python train.py --arch="convmixer" --model="image classifier" --dataset="histories of elementary cellular automata, time running down" --train_examples=73750 --crop_scale_min=1 --horizontal_flip=false --patch_size=8 --widths=[384] --loss="cross_entropy" --optimizer="muon" --lr=0.02 --steps=31100 --batch_size=128 --epochs=54.0
Rows from block 9, named by matrix and row number. Each number is 50 + 15 x the weight over its row's rms, rounded and kept within 0 to 99. All counts start at 0. After the name is the row's rms in percent of the matrix's.
# pw: pointwise conv (model.blocks.9.pw.weight, 384x384x1x1), inputs 0-383
pw.38 104:56 53 47 75 37 48 34 48 45 58 52 61 17 30 48 67 73 65 30 71 47 27 42 54 43 52 41 60 58 40 68 41 42 35 41 40 65 39 34 58 58 69 65 71 37 53 46 27 78 49 49 55 66 54 50 44 16 39 30 56 59 61 56 31 37 37 28 60 46 55 16 77 62 64 61 37 56 50 44 67 63 55 41 45 97 11 34 47 54 45 55 60 61 54 53 37 79 86 36 49 32 48 30 54 35 77 33 50 51 57 35 51 63 53 31 26 47 42 62 54 37 51 78 40 41 47 39 51 55 64 61 70 49 57 11 30 40 34 72 59 44 42 28 31 19 51 48 43 37 49 38 42 45 71 62 61 32 81 86 29 58 75 22 37 60 60 51 99 55 29 37 72 38 36 71 61 41 54 32 34 46 46 56 87 38 60 28 59 53 46 43 37 27 53 74 61 49 33 43 53 36 57 41 44 55 41 55 67 57 37 75 48 37 57 38 60 57 51 50 29 47 73 60 57 45 53 71 67 60 61 69 20 15 47 60 53 30 76 65 69 37 71 35 65 55 35 51 65 83 34 37 74 51 41 37 61 63 24 39 39 56 45 59 74 54 68 61 67 50 59 61 59 25 58 46 58 63 72 36 62 52 46 45 55 50 54 36 32 28 35 37 49 36 53 32 58 58 33 41 35 23 62 59 77 64 64 35 62 58 48 44 42 45 58 53 37 45 67 70 70 23 67 40 36 37 62 29 51 53 36 42 58 67 37 44 72 72 57 42 59 50 50 47 34 60 55 43 30 41 44 75 55 17 46 50 58 33 28 52 50 65 46 46 54 72 39 46 47 45 13 82 50 81 55 68 50 58 43 39 52 33 39 70 41
pw.39 100:76 45 60 42 28 62 37 45 53 79 47 63 41 35 48 16 32 20 65 58 50 56 71 52 31 62 78 66 52 53 50 39 61 53 53 36 49 36 35 47 52 37 42 49 82 34 39 56 24 16 44 52 46 46 47 31 40 53 51 56 44 62 56 57 68 63 15 61 59 40 43 77 39 40 70 30 13 51 50 55 51 40 34 54 41 30 57 51 54 63 48 46 40 41 59 54 61 51 68 28 44 22 44 47 45 45 14 61 65 45 73 38 56 46 69 24 55 39 38 21 48 29 49 34 40 45 60 60 50 42 39 61 52 61 63 71 31 56 52 38 34 53 54 70 60 76 63 62 36 72 51 37 51 45 42 39 50 69 62 31 42 52 57 55 47 58 38 56 47 55 36 44 60 46 38 45 63 52 63 41 44 23 32 47 35 45 43 46 69 46 44 39 24 38 70 37 28 52 59 73 69 52 92 50 49 48 54 21 37 56 53 50 44 60 47 56 78 40 52 80 37 58 26 65 67 33 62 40 47 19 29 78 16 40 49 78 32 41 74 64 57 65 35 51 48 57 89 71 48 72 33 36 31 23 24 50 26 51 74 53 42 57 48 43 33 37 45 30 34 63 46 51 57 36 48 70 78 49 63 61 45 14 70 40 54 78 94 51 69 42 43 22 53 61 62 42 35 26 23 38 41 51 39 54 71 46 60 40 42 60 40 52 41 41 36 62 69 46 50 50 73 57 41 49 55 33 64 45 36 65 38 86 33 62 28 47 53 34 20 22 40 42 46 60 48 43 44 28 37 46 40 57 41 40 52 65 69 55 54 37 45 33 66 19 22 41 51 64 42 42 47 45 20 51 38 32 44 99 36 46 47 82 38 66
pw.40 103:38 41 79 77 48 66 46 50 68 46 40 47 53 60 34 41 58 75 62 52 22 60 33 50 57 46 53 45 47 22 39 75 44 38 42 43 62 47 63 57 50 55 30 56 41 78 43 52 64 58 41 23 59 45 59 46 46 59 30 43 40 52 46 61 55 85 68 70 50 71 42 59 54 64 57 38 16 66 38 45 06 46 36 85 31 56 59 57 53 50 61 66 58 37 61 46 35 46 54 44 64 52 48 43 51 65 29 42 57 73 72 45 36 48 36 32 63 25 67 28 65 32 42 48 40 87 46 50 41 28 59 49 51 14 55 18 68 43 50 50 45 65 47 45 43 61 42 60 42 37 47 48 55 39 48 41 45 71 64 38 52 76 64 26 72 66 43 56 42 49 37 47 32 45 81 49 56 40 48 63 44 78 46 13 36 46 37 40 47 59 62 63 20 92 48 38 34 60 59 43 73 16 28 53 51 38 70 49 24 23 36 50 47 59 44 56 59 49 62 26 41 62 56 41 50 70 62 44 46 46 33 47 64 28 62 39 52 67 59 41 39 71 41 29 56 70 61 41 68 52 68 36 70 69 55 34 68 53 73 49 32 57 50 44 63 45 69 75 47 41 81 33 99 53 67 52 51 64 46 53 38 50 41 77 51 40 59 40 30 37 36 27 48 88 53 43 46 36 54 46 60 54 45 43 42 28 44 50 39 25 72 78 39 51 52 36 53 59 58 47 47 65 36 35 82 48 50 46 60 53 67 39 10 50 31 23 48 52 36 79 43 53 47 46 67 79 71 63 56 49 71 35 66 46 67 28 44 57 44 75 71 63 39 57 88 51 77 56 66 61 11 30 39 38 34 54 38 45 54 46 28 26 72 41
pw.43 101:54 41 39 60 51 35 41 47 50 41 14 53 45 35 77 30 27 50 79 46 49 55 34 17 53 60 57 43 34 37 52 37 39 38 70 37 53 53 53 68 38 45 62 30 19 11 42 42 57 35 36 59 49 61 71 58 81 25 64 43 72 50 53 32 32 20 45 43 31 52 52 52 36 51 64 37 38 54 49 29 61 49 43 48 39 56 45 27 38 68 33 54 63 31 56 50 43 40 47 52 43 38 53 46 48 65 48 42 36 42 35 46 20 60 58 56 45 46 44 40 49 66 61 42 49 54 44 54 43 43 70 16 47 46 78 76 71 36 53 46 80 60 56 47 39 82 54 54 48 13 57 33 42 51 73 41 49 32 41 54 66 32 28 47 44 64 36 42 43 52 40 45 41 38 44 46 54 26 42 50 31 47 53 26 32 60 92 47 55 58 01 25 37 53 61 59 42 68 41 57 55 48 27 21 69 42 39 45 84 38 11 51 34 53 64 30 57 51 53 58 36 21 76 76 35 42 52 17 45 90 37 64 49 43 77 53 37 45 46 58 67 28 99 47 55 58 59 60 40 60 51 43 34 64 46 92 53 70 37 43 55 39 34 31 35 37 70 47 35 45 43 64 74 52 43 63 55 74 66 31 32 83 39 62 50 76 55 42 57 70 40 37 42 47 23 37 32 59 49 52 31 82 50 60 58 42 51 46 69 52 70 65 50 38 54 45 46 50 40 58 58 27 36 38 34 22 68 66 45 52 61 53 40 44 24 39 60 67 78 49 51 30 56 60 40 37 38 51 41 66 59 37 40 74 79 40 61 62 39 75 38 53 55 33 70 67 53 63 52 52 28 40 78 44 60 60 38 26 47 55 64 45 56 64
pw.45 102:35 52 36 55 57 47 37 42 62 48 48 43 50 13 85 62 35 52 41 45 46 25 39 57 60 57 43 34 34 66 48 34 58 36 38 60 32 30 59 59 74 31 53 64 83 66 26 38 57 66 56 52 54 46 43 60 61 44 72 29 68 49 53 55 37 29 32 54 45 36 40 54 19 41 40 37 49 82 64 30 40 73 50 48 58 64 50 36 53 50 42 47 43 60 57 35 49 80 37 20 49 66 51 70 41 43 42 30 56 52 58 69 71 21 49 35 46 29 69 50 49 27 60 70 67 10 59 62 66 62 47 62 61 51 33 39 53 46 54 56 48 58 49 53 27 35 63 50 44 34 51 39 51 45 66 28 65 31 87 51 53 53 74 59 22 56 37 51 63 41 60 54 62 40 47 21 25 79 66 22 47 61 30 53 54 52 30 40 54 22 39 80 39 63 60 49 37 57 47 52 57 38 16 76 62 42 67 52 66 80 33 37 69 25 68 45 38 51 67 35 35 45 51 47 47 58 37 38 57 57 41 71 41 66 39 65 51 27 49 42 58 41 75 35 67 32 50 57 54 51 54 47 62 52 47 26 70 52 09 42 39 54 64 34 34 49 60 39 56 63 11 85 67 45 60 54 41 53 49 63 33 52 51 37 23 23 39 46 63 36 30 25 59 74 38 43 56 40 43 51 55 62 62 41 44 69 29 43 46 97 64 38 52 55 35 34 23 30 66 63 37 67 64 32 30 81 41 71 45 77 55 73 62 33 61 65 99 57 37 60 57 49 60 33 40 78 45 49 45 46 32 51 25 36 43 50 60 52 60 55 51 47 36 64 29 26 40 52 57 74 37 52 64 56 33 73 54 75 47 58 48 32 27 40
pw.47 099:45 45 61 58 65 06 48 56 66 46 32 42 50 44 60 48 37 51 61 60 30 59 34 49 58 78 29 50 40 43 54 58 39 59 62 68 22 51 82 11 48 65 50 41 72 56 23 65 49 53 40 39 69 34 48 56 50 59 57 41 25 36 68 58 38 79 78 38 92 57 49 54 74 36 42 49 30 28 66 43 66 65 31 65 44 42 54 39 62 34 51 39 21 29 55 58 42 36 37 51 77 59 29 41 67 46 62 40 49 44 47 39 50 48 55 53 52 58 45 30 48 50 48 63 41 29 50 40 58 31 43 55 93 63 48 90 75 23 63 79 51 67 72 48 33 60 43 55 44 21 69 30 30 82 84 32 56 60 48 30 59 37 53 39 36 69 47 75 47 31 49 54 48 50 39 68 59 46 63 89 65 63 41 71 77 30 63 57 86 84 55 49 78 30 35 43 48 47 58 30 39 64 47 45 35 59 51 42 54 51 56 11 54 54 50 34 49 06 44 47 49 69 46 47 57 31 54 38 50 51 57 36 37 54 49 56 62 53 72 56 74 63 36 18 67 59 47 39 38 51 54 27 56 37 56 35 42 56 37 69 38 33 67 64 49 39 36 48 83 51 76 48 62 45 20 52 53 57 29 65 58 53 61 60 43 38 54 57 50 35 82 59 22 39 53 53 64 60 66 30 65 29 65 31 34 46 34 36 37 35 49 80 69 32 41 38 48 22 79 62 50 58 43 70 49 58 55 45 50 47 72 48 73 35 46 70 64 21 61 45 62 57 25 46 44 60 71 51 39 42 37 31 52 57 60 41 45 43 62 65 52 47 54 64 55 39 67 44 50 49 59 52 47 80 34 54 43 29 37 50 65 72 57 20
pw.48 094:50 69 29 39 37 72 55 62 64 58 74 42 73 42 38 30 24 42 50 42 61 38 45 89 60 71 52 44 48 46 72 40 72 35 61 66 60 48 40 48 75 72 31 58 76 54 42 67 69 40 61 88 36 28 30 42 24 50 20 29 52 57 46 43 32 38 69 68 53 36 75 60 58 58 41 56 47 56 57 36 53 20 72 36 47 55 46 55 35 61 50 44 55 34 54 59 50 94 42 53 48 88 47 46 52 64 17 43 57 56 31 45 75 56 78 42 57 44 32 22 57 41 70 64 63 52 33 66 70 37 64 35 58 53 35 51 44 88 60 52 68 47 51 70 74 57 68 35 67 61 67 49 54 68 38 83 61 56 36 56 42 54 59 34 65 42 68 49 67 46 31 57 33 56 15 58 24 54 52 64 47 32 36 71 67 37 43 34 30 70 23 25 15 73 34 31 55 55 42 45 42 41 46 41 30 68 52 48 46 66 42 66 67 67 81 56 57 44 75 51 65 36 50 44 49 47 48 51 34 48 43 55 71 47 34 32 32 36 47 43 48 27 36 71 48 84 31 65 28 53 74 40 41 39 38 70 65 52 38 44 56 37 68 67 70 46 48 38 82 66 56 40 39 48 44 77 73 66 45 49 53 42 45 25 67 39 44 38 52 27 61 68 34 54 57 52 56 57 24 58 20 59 51 85 58 31 68 36 75 37 50 65 45 65 50 47 50 55 42 72 51 70 33 44 49 21 53 42 32 52 40 47 31 41 68 52 39 51 65 16 71 60 80 51 34 67 32 66 46 20 59 61 52 49 60 39 34 50 47 34 58 30 54 29 32 46 33 65 46 44 50 39 50 58 79 53 50 31 42 37 50 59 48 69
pw.49 093:41 47 61 54 39 63 79 77 36 56 31 41 57 71 66 77 71 37 30 25 36 38 69 86 58 41 18 52 51 55 61 42 57 47 25 66 45 47 65 47 68 55 43 67 70 57 49 17 33 73 37 50 53 82 61 60 30 39 37 41 59 47 70 66 61 60 45 92 68 66 53 55 42 57 49 49 68 61 74 40 53 41 31 85 70 34 56 30 28 22 44 47 48 55 27 37 61 43 63 24 38 48 44 41 51 76 65 44 56 38 60 63 44 39 53 28 51 49 32 42 60 33 48 33 71 26 64 70 46 51 57 44 45 53 67 40 55 46 53 15 49 45 13 53 51 34 48 45 63 37 48 53 65 56 69 58 46 70 64 53 45 40 54 36 42 63 52 49 28 36 41 60 62 41 44 48 36 83 22 58 47 96 38 54 59 50 47 34 42 38 40 34 82 56 64 24 38 14 75 39 26 56 59 50 67 36 26 53 50 72 37 57 66 49 78 48 57 46 42 65 58 30 42 50 53 75 15 30 70 58 54 40 63 74 43 45 32 64 58 43 39 29 56 85 63 31 67 26 28 32 35 28 66 30 67 74 44 72 43 54 57 31 46 60 40 59 47 57 70 28 60 80 74 50 43 38 63 42 68 57 42 54 48 54 67 27 88 51 45 47 48 74 49 52 40 40 44 76 54 62 17 73 47 30 58 56 48 43 54 39 44 56 53 49 28 49 65 37 25 43 36 35 69 38 36 67 37 55 44 56 57 53 58 52 39 50 19 46 48 58 48 63 51 53 56 32 46 66 27 57 58 57 12 62 45 37 40 53 43 49 53 52 63 46 65 29 66 49 50 55 59 15 15 46 33 44 55 69 36 43 51 52 43 64
pw.50 103:57 43 56 78 38 57 50 41 55 49 51 58 19 55 37 82 16 56 66 37 46 53 51 54 34 55 31 51 64 80 40 50 41 35 46 24 82 29 53 51 51 53 49 45 36 43 26 47 58 59 44 50 29 29 55 27 37 60 58 45 54 48 42 45 49 50 62 54 69 70 23 47 67 37 53 56 51 24 28 52 23 35 43 71 61 75 70 41 37 38 72 51 33 37 47 16 63 61 62 30 55 53 36 40 41 65 56 45 69 73 45 72 55 48 55 78 30 38 80 44 63 53 73 58 47 48 54 63 28 46 43 58 37 38 50 39 60 31 62 70 49 35 46 45 57 44 56 59 27 73 58 35 57 52 25 52 35 64 76 68 44 28 42 32 33 50 60 35 68 75 27 57 43 42 52 50 43 56 40 29 35 84 70 49 65 39 57 45 23 76 43 60 35 48 35 68 56 36 98 65 48 64 65 39 44 46 55 38 28 61 29 48 38 57 29 53 54 83 39 28 54 51 70 13 52 21 31 55 74 29 50 29 55 49 42 38 65 32 60 52 38 35 68 48 43 38 29 35 37 98 26 40 63 72 45 58 40 59 35 66 57 37 29 52 47 52 35 68 58 58 61 83 38 35 53 63 45 52 54 56 47 93 41 45 86 42 47 30 46 56 41 55 42 43 55 42 31 48 39 86 41 30 39 25 55 75 68 68 44 73 59 75 58 30 37 44 58 37 90 73 54 54 47 59 51 22 52 48 23 64 62 29 38 45 50 31 54 52 19 56 33 25 41 56 57 51 67 29 55 31 52 59 69 44 62 28 35 53 34 49 39 52 41 56 52 47 48 44 39 44 71 49 54 40 42 36 64 55 33 31 32 64 50 58
pw.51 107:48 43 60 61 44 41 51 55 56 46 65 77 56 66 54 39 52 70 76 35 52 39 66 52 65 41 56 34 46 51 37 39 51 63 22 57 43 44 76 67 61 32 43 40 50 54 32 56 58 27 56 43 70 84 22 29 46 44 42 52 58 30 47 51 33 47 46 34 31 26 53 91 42 43 45 65 67 31 72 47 48 72 71 38 33 31 54 42 60 47 69 58 43 32 39 61 50 52 70 49 32 80 53 58 69 34 55 41 37 31 39 24 55 33 39 36 48 67 35 55 73 28 44 58 59 42 49 34 50 37 50 83 42 76 34 43 48 44 62 44 63 42 74 65 41 36 36 67 76 56 64 47 39 58 31 54 73 58 38 66 50 43 41 32 38 72 80 17 58 68 43 40 80 65 42 51 35 29 07 42 40 36 51 82 76 57 49 22 30 46 36 36 38 40 55 57 53 44 52 48 49 38 42 34 66 22 42 43 51 74 51 88 39 78 38 77 21 22 44 31 32 63 36 51 29 46 49 46 51 33 48 47 65 48 71 52 42 56 56 24 28 39 48 50 42 71 70 73 64 50 77 59 53 45 43 43 52 64 69 22 33 36 29 91 85 56 51 26 40 47 47 63 38 59 54 63 25 56 52 30 52 35 30 49 81 39 21 38 43 34 57 76 58 50 26 63 53 14 19 60 67 39 67 48 65 25 56 65 46 65 58 44 81 66 62 32 27 50 43 37 67 58 48 49 55 15 50 33 50 67 44 54 48 55 58 39 53 56 37 27 30 39 76 19 49 53 51 59 36 45 42 61 41 53 52 62 55 68 61 42 35 68 57 44 57 48 42 37 69 35 27 37 70 55 62 40 46 53 58 41 35 58 45 36
pw.52 105:51 63 50 35 32 55 42 44 40 62 37 41 47 30 35 12 47 45 64 34 42 54 43 45 59 18 52 38 57 42 75 63 49 65 44 70 55 68 51 47 59 58 41 50 52 35 64 58 68 71 55 44 44 65 25 52 43 44 35 66 54 36 47 45 44 49 62 50 32 64 44 64 39 43 30 47 60 42 56 56 51 88 68 44 47 37 42 43 56 47 61 37 52 00 64 36 77 31 50 51 37 40 56 21 47 31 50 59 27 80 38 45 59 87 52 42 24 31 38 23 22 52 32 50 57 79 78 40 18 34 40 58 32 51 55 42 51 40 44 45 33 25 68 58 51 57 37 27 54 32 66 51 51 50 51 60 43 45 45 64 61 38 45 37 45 34 59 25 43 96 34 44 77 79 60 70 58 56 58 39 55 40 50 30 52 50 54 10 54 50 11 50 43 33 58 56 48 53 49 49 65 74 76 45 41 31 38 61 53 57 39 63 50 31 55 22 44 62 15 37 40 64 40 43 37 28 62 45 44 15 39 45 61 67 68 41 42 45 46 65 81 52 83 38 36 60 53 31 60 57 53 52 48 56 37 53 64 81 43 29 31 54 42 43 30 43 70 45 57 33 34 24 99 71 58 51 56 67 39 29 64 68 68 54 54 49 45 34 34 33 55 21 75 45 52 42 76 47 60 71 24 50 27 25 55 57 73 39 52 60 61 30 65 36 55 73 56 45 49 52 78 58 43 52 54 71 52 52 49 32 28 46 57 38 36 50 87 44 48 56 41 57 07 65 47 56 35 78 43 65 64 52 57 49 46 59 67 46 48 36 55 57 64 23 55 46 54 62 46 75 53 68 64 39 52 54 59 38 28 43 59 76 48 46
pw.53 094:58 35 70 56 49 41 62 49 33 52 33 74 53 46 69 54 35 70 63 47 69 39 20 32 45 57 39 53 48 37 42 49 30 46 44 53 33 66 65 51 69 20 57 57 47 74 51 45 33 68 57 73 35 43 57 24 73 47 74 65 19 43 51 39 56 41 33 35 37 64 44 48 35 68 45 72 62 43 44 43 44 81 21 35 19 32 15 38 51 47 22 51 78 50 71 43 63 22 25 39 35 59 55 53 33 45 24 56 61 26 62 86 53 52 53 67 37 59 57 49 49 71 40 59 67 50 69 63 59 59 34 35 38 46 60 48 45 39 50 42 38 45 50 80 36 54 55 30 47 25 62 80 47 60 34 48 56 33 55 51 61 62 48 48 42 51 40 44 44 57 41 64 36 48 36 30 58 53 49 61 49 55 51 45 33 36 51 58 47 47 54 57 17 57 51 42 46 69 17 82 30 28 34 55 31 56 35 62 27 68 39 61 53 20 60 66 90 25 61 53 46 65 49 47 43 22 70 69 55 66 59 58 45 60 61 60 35 55 65 49 40 53 50 44 30 50 51 52 35 39 34 62 40 64 53 32 77 81 23 69 36 57 52 11 50 32 61 37 41 65 64 62 49 14 77 52 62 63 51 40 47 69 35 46 57 39 89 11 40 89 61 70 39 57 49 49 61 30 56 42 44 55 79 51 56 30 39 45 57 81 56 55 72 45 56 44 55 56 32 74 83 70 32 47 39 62 29 62 32 64 25 73 50 47 22 28 38 66 46 51 57 70 56 37 57 55 64 45 48 49 69 63 73 44 50 91 42 47 47 74 61 41 51 58 57 43 27 52 30 56 60 55 40 51 47 66 83 47 57 44 64 40 52 67
pw.54 092:51 40 62 21 19 51 34 48 79 66 22 43 31 57 51 40 42 55 76 66 56 02 41 52 38 67 60 52 66 42 45 39 63 40 38 67 08 58 54 20 55 44 36 43 71 48 49 29 60 38 42 20 48 47 49 59 46 33 61 39 45 36 34 21 60 37 35 42 74 44 61 65 56 53 59 45 45 42 56 54 54 46 80 39 41 39 00 56 14 69 38 56 36 62 69 47 48 80 65 56 41 76 45 59 48 42 39 57 51 61 71 58 55 58 40 63 63 56 46 62 35 50 63 28 61 65 20 74 64 34 42 37 53 57 57 52 39 67 52 59 38 30 76 68 63 64 58 50 46 61 49 35 44 38 55 49 41 74 64 50 63 36 52 47 37 38 20 54 53 60 94 24 60 59 46 44 42 55 48 26 50 32 37 53 53 65 46 43 39 38 55 52 52 40 32 59 55 31 49 58 58 81 43 34 38 67 58 38 36 29 76 47 33 63 66 45 66 18 59 48 50 65 51 37 66 36 56 46 51 39 48 36 37 55 80 32 39 35 48 78 38 51 41 54 45 47 66 41 32 36 45 74 63 69 35 79 26 66 77 32 55 76 49 66 56 50 53 56 48 35 29 51 72 54 47 55 31 56 49 50 18 51 55 54 45 48 43 37 64 81 56 56 68 52 31 59 21 36 56 34 54 49 51 55 52 19 52 58 58 45 52 38 26 15 65 55 47 47 35 59 26 64 47 66 60 42 68 40 46 59 57 62 51 24 42 66 60 44 46 22 60 33 53 39 63 53 29 48 30 29 63 59 22 39 71 54 52 33 88 48 42 30 72 32 46 58 30 18 37 89 31 49 53 52 71 51 59 18 56 50 50 37 59 38
pw.55 096:53 67 47 46 36 62 34 32 44 40 50 32 49 37 84 57 86 64 71 59 67 27 29 41 52 76 60 44 43 23 68 33 52 54 46 50 57 51 41 53 31 72 59 55 32 39 60 50 34 31 42 58 45 94 60 46 34 39 57 82 62 40 58 59 55 47 61 57 44 35 10 47 40 30 74 29 45 10 61 65 82 46 21 57 61 53 71 31 48 34 25 35 67 44 59 45 45 62 57 35 48 68 56 59 50 74 45 64 30 34 43 48 31 60 46 34 26 58 34 59 46 64 53 48 74 68 21 40 48 32 62 56 30 44 39 54 49 39 52 49 45 81 79 54 53 59 70 71 22 41 66 29 62 83 55 66 79 51 29 57 54 38 45 68 51 42 26 60 39 46 72 55 75 57 61 35 62 65 23 46 44 47 33 29 40 74 48 45 29 36 41 50 68 41 43 51 53 60 66 53 49 39 50 50 27 66 28 50 64 32 57 48 58 42 68 29 51 44 51 58 26 50 27 53 63 48 60 33 38 26 49 67 47 27 53 57 60 23 62 53 42 87 47 44 74 46 71 36 49 33 42 63 62 28 62 70 66 61 40 32 36 68 50 40 42 45 39 62 63 55 55 36 53 54 39 47 89 46 32 61 41 71 33 44 28 50 76 76 58 39 48 45 48 57 35 59 64 74 34 54 35 19 38 37 58 83 65 54 43 40 43 48 39 50 62 51 44 43 68 36 54 67 49 61 72 53 59 57 32 42 54 32 73 55 64 69 53 77 32 48 60 71 64 55 51 54 31 80 45 44 72 46 51 15 42 51 29 43 52 44 67 11 49 43 61 57 58 87 19 50 47 76 58 30 53 47 47 36 53 36 41 51 52 13
pw.56 101:73 63 50 35 39 56 49 50 47 70 47 10 73 67 40 53 43 40 41 61 42 92 59 66 54 35 65 51 21 44 45 53 48 40 40 21 25 50 85 67 57 67 54 40 54 25 54 60 53 42 36 55 84 70 15 75 59 45 42 45 38 62 38 70 36 26 64 63 50 54 43 81 32 52 68 52 69 64 72 45 67 57 36 74 51 47 42 58 54 46 62 35 43 58 28 48 29 53 60 27 60 69 54 58 63 52 60 77 44 68 63 33 61 40 53 45 15 40 65 52 52 56 67 48 67 40 61 31 42 28 30 21 37 61 18 35 60 52 59 58 51 54 58 59 70 35 40 58 57 46 61 61 66 35 70 92 15 60 12 52 51 20 38 68 43 62 68 18 58 60 72 30 36 39 42 55 30 34 56 36 50 38 54 31 71 55 48 43 52 38 20 50 52 70 51 27 40 61 48 52 59 51 47 49 47 39 41 46 32 52 63 53 39 34 52 80 70 61 45 50 37 50 46 31 40 88 58 60 52 53 51 42 37 62 39 48 33 48 50 42 67 24 34 46 47 32 52 27 50 53 64 66 47 44 47 60 46 69 63 48 44 39 46 33 96 56 56 42 57 64 43 64 35 52 54 89 50 67 48 77 38 33 68 64 59 59 37 34 45 59 33 43 48 54 56 21 56 48 41 53 42 17 28 96 51 44 38 50 56 44 58 63 52 54 35 39 46 58 37 59 51 72 35 29 62 10 25 61 39 56 57 61 24 47 55 27 63 47 42 30 50 47 33 40 47 44 59 72 42 63 58 55 66 21 69 42 58 39 39 34 61 36 63 41 62 45 54 73 73 47 55 38 31 72 57 35 49 39 55 76 27 33 22 37
pw.57 102:39 41 48 39 62 30 45 70 25 35 52 63 41 34 49 84 16 55 49 62 42 56 27 20 33 50 61 44 62 41 28 60 46 34 47 37 77 62 51 37 78 67 50 58 62 57 38 75 54 45 46 40 56 65 62 45 20 41 40 39 83 52 29 48 25 54 46 31 35 39 63 59 63 42 52 51 37 35 33 43 64 63 44 37 55 73 54 61 72 63 40 52 56 34 64 51 90 59 51 42 25 34 60 72 32 46 44 35 55 43 15 54 48 37 56 63 36 43 45 57 41 62 65 42 34 58 71 51 21 71 47 50 27 58 32 43 78 43 74 58 48 29 45 27 40 23 62 43 29 43 49 36 37 62 60 62 63 38 31 90 54 61 45 47 48 37 46 40 37 42 55 48 53 44 64 43 54 49 47 60 47 70 47 51 55 63 58 46 31 47 31 33 46 49 47 81 49 35 60 44 30 72 83 55 46 81 47 23 49 30 63 32 54 33 75 31 45 65 59 71 53 64 31 57 53 30 37 47 49 42 49 22 37 44 33 55 48 32 38 29 49 56 63 40 71 47 71 62 81 51 25 50 20 73 69 43 59 84 71 30 62 41 59 39 23 50 44 78 46 57 50 79 31 67 41 37 36 40 42 44 62 55 42 69 52 42 52 53 64 53 45 38 41 53 47 56 46 63 37 64 89 53 73 29 91 32 47 55 54 73 44 56 58 48 26 64 44 41 40 23 77 41 61 52 80 64 65 69 39 56 88 51 36 66 14 31 62 41 28 41 65 70 46 49 50 29 43 36 37 43 42 50 62 37 48 61 46 30 45 64 90 48 56 29 46 37 65 79 56 44 39 43 86 38 38 27 56 52 44 50 58 51 42 36
pw.58 099:84 36 39 34 64 63 42 53 50 64 44 31 63 53 65 48 69 42 21 38 47 50 52 46 31 44 28 58 74 71 47 75 89 42 58 37 64 57 43 55 58 24 25 41 60 32 76 47 30 55 30 42 45 35 42 56 38 59 48 60 19 56 69 32 46 25 58 67 43 50 46 43 73 30 19 45 32 46 56 54 63 35 76 46 43 44 60 44 57 42 61 53 29 59 35 64 43 38 24 63 40 68 42 64 31 48 51 84 35 42 48 70 35 38 30 52 49 51 57 42 83 64 35 46 66 52 42 86 83 48 64 47 52 53 39 53 53 43 37 46 35 42 70 52 69 65 63 48 55 20 32 46 43 27 32 61 37 44 84 87 50 36 62 47 55 54 28 48 38 56 44 46 63 32 31 54 48 64 49 66 71 69 52 29 71 39 41 52 22 81 57 62 57 41 65 39 50 51 53 32 56 33 68 29 72 44 36 59 77 79 37 52 65 34 49 50 42 48 48 29 74 23 35 73 43 56 37 29 64 59 65 50 49 63 59 45 66 56 80 28 55 46 60 53 40 57 45 63 65 45 12 55 65 32 66 34 56 41 23 60 35 58 56 42 85 40 74 74 66 40 45 80 72 48 57 39 52 44 45 31 40 77 48 40 60 68 40 46 84 38 40 68 41 49 47 45 43 56 66 28 52 37 74 52 50 51 26 51 55 63 42 34 47 30 31 44 48 65 64 54 67 70 30 66 71 22 73 61 59 43 47 64 56 70 33 66 42 60 64 31 67 54 36 39 45 56 44 68 41 39 55 30 48 64 41 36 39 47 45 65 60 22 41 36 87 56 37 51 44 53 65 06 44 34 61 69 50 22 36 77 63 42 66 57
pw.59 102:66 61 28 37 63 39 42 62 25 33 63 33 49 55 24 45 47 46 67 53 28 59 22 74 44 70 73 64 57 87 46 43 88 43 76 41 50 67 57 82 54 53 43 57 56 75 40 73 30 71 66 22 46 29 64 39 35 73 63 41 60 52 67 64 54 64 50 47 44 53 49 48 46 39 61 62 71 30 41 41 57 48 54 80 73 36 34 40 77 43 24 45 47 32 45 29 52 58 46 74 47 40 73 48 39 56 65 51 56 63 47 37 50 17 39 55 65 32 35 11 23 44 69 43 47 53 46 32 43 48 46 76 36 57 58 54 34 48 62 45 41 33 68 67 46 29 39 03 36 69 39 28 26 27 59 29 49 63 76 34 52 35 65 58 57 61 66 42 55 34 36 52 37 48 34 60 39 38 68 51 58 47 49 56 34 39 49 81 30 32 67 48 39 71 45 26 38 31 83 64 64 46 37 48 39 54 61 34 65 60 65 57 73 48 64 23 42 16 71 29 53 42 38 51 29 49 61 51 54 37 48 66 44 52 73 39 40 55 69 53 62 48 47 37 38 48 66 43 15 48 39 84 63 42 39 43 47 50 56 41 36 73 38 49 57 54 47 56 32 49 67 49 65 43 71 24 35 20 36 06 67 58 59 40 43 47 56 58 52 60 76 35 43 51 65 36 40 41 50 26 24 43 49 56 74 70 55 59 41 75 42 62 70 49 40 57 56 36 38 65 50 46 30 50 69 52 26 65 74 44 57 36 60 67 74 40 53 60 68 54 51 45 50 55 36 42 18 65 38 59 45 57 48 83 37 33 53 53 53 38 84 47 26 65 63 31 51 36 32 42 55 41 49 31 53 37 47 54 62 60 30 84 32 32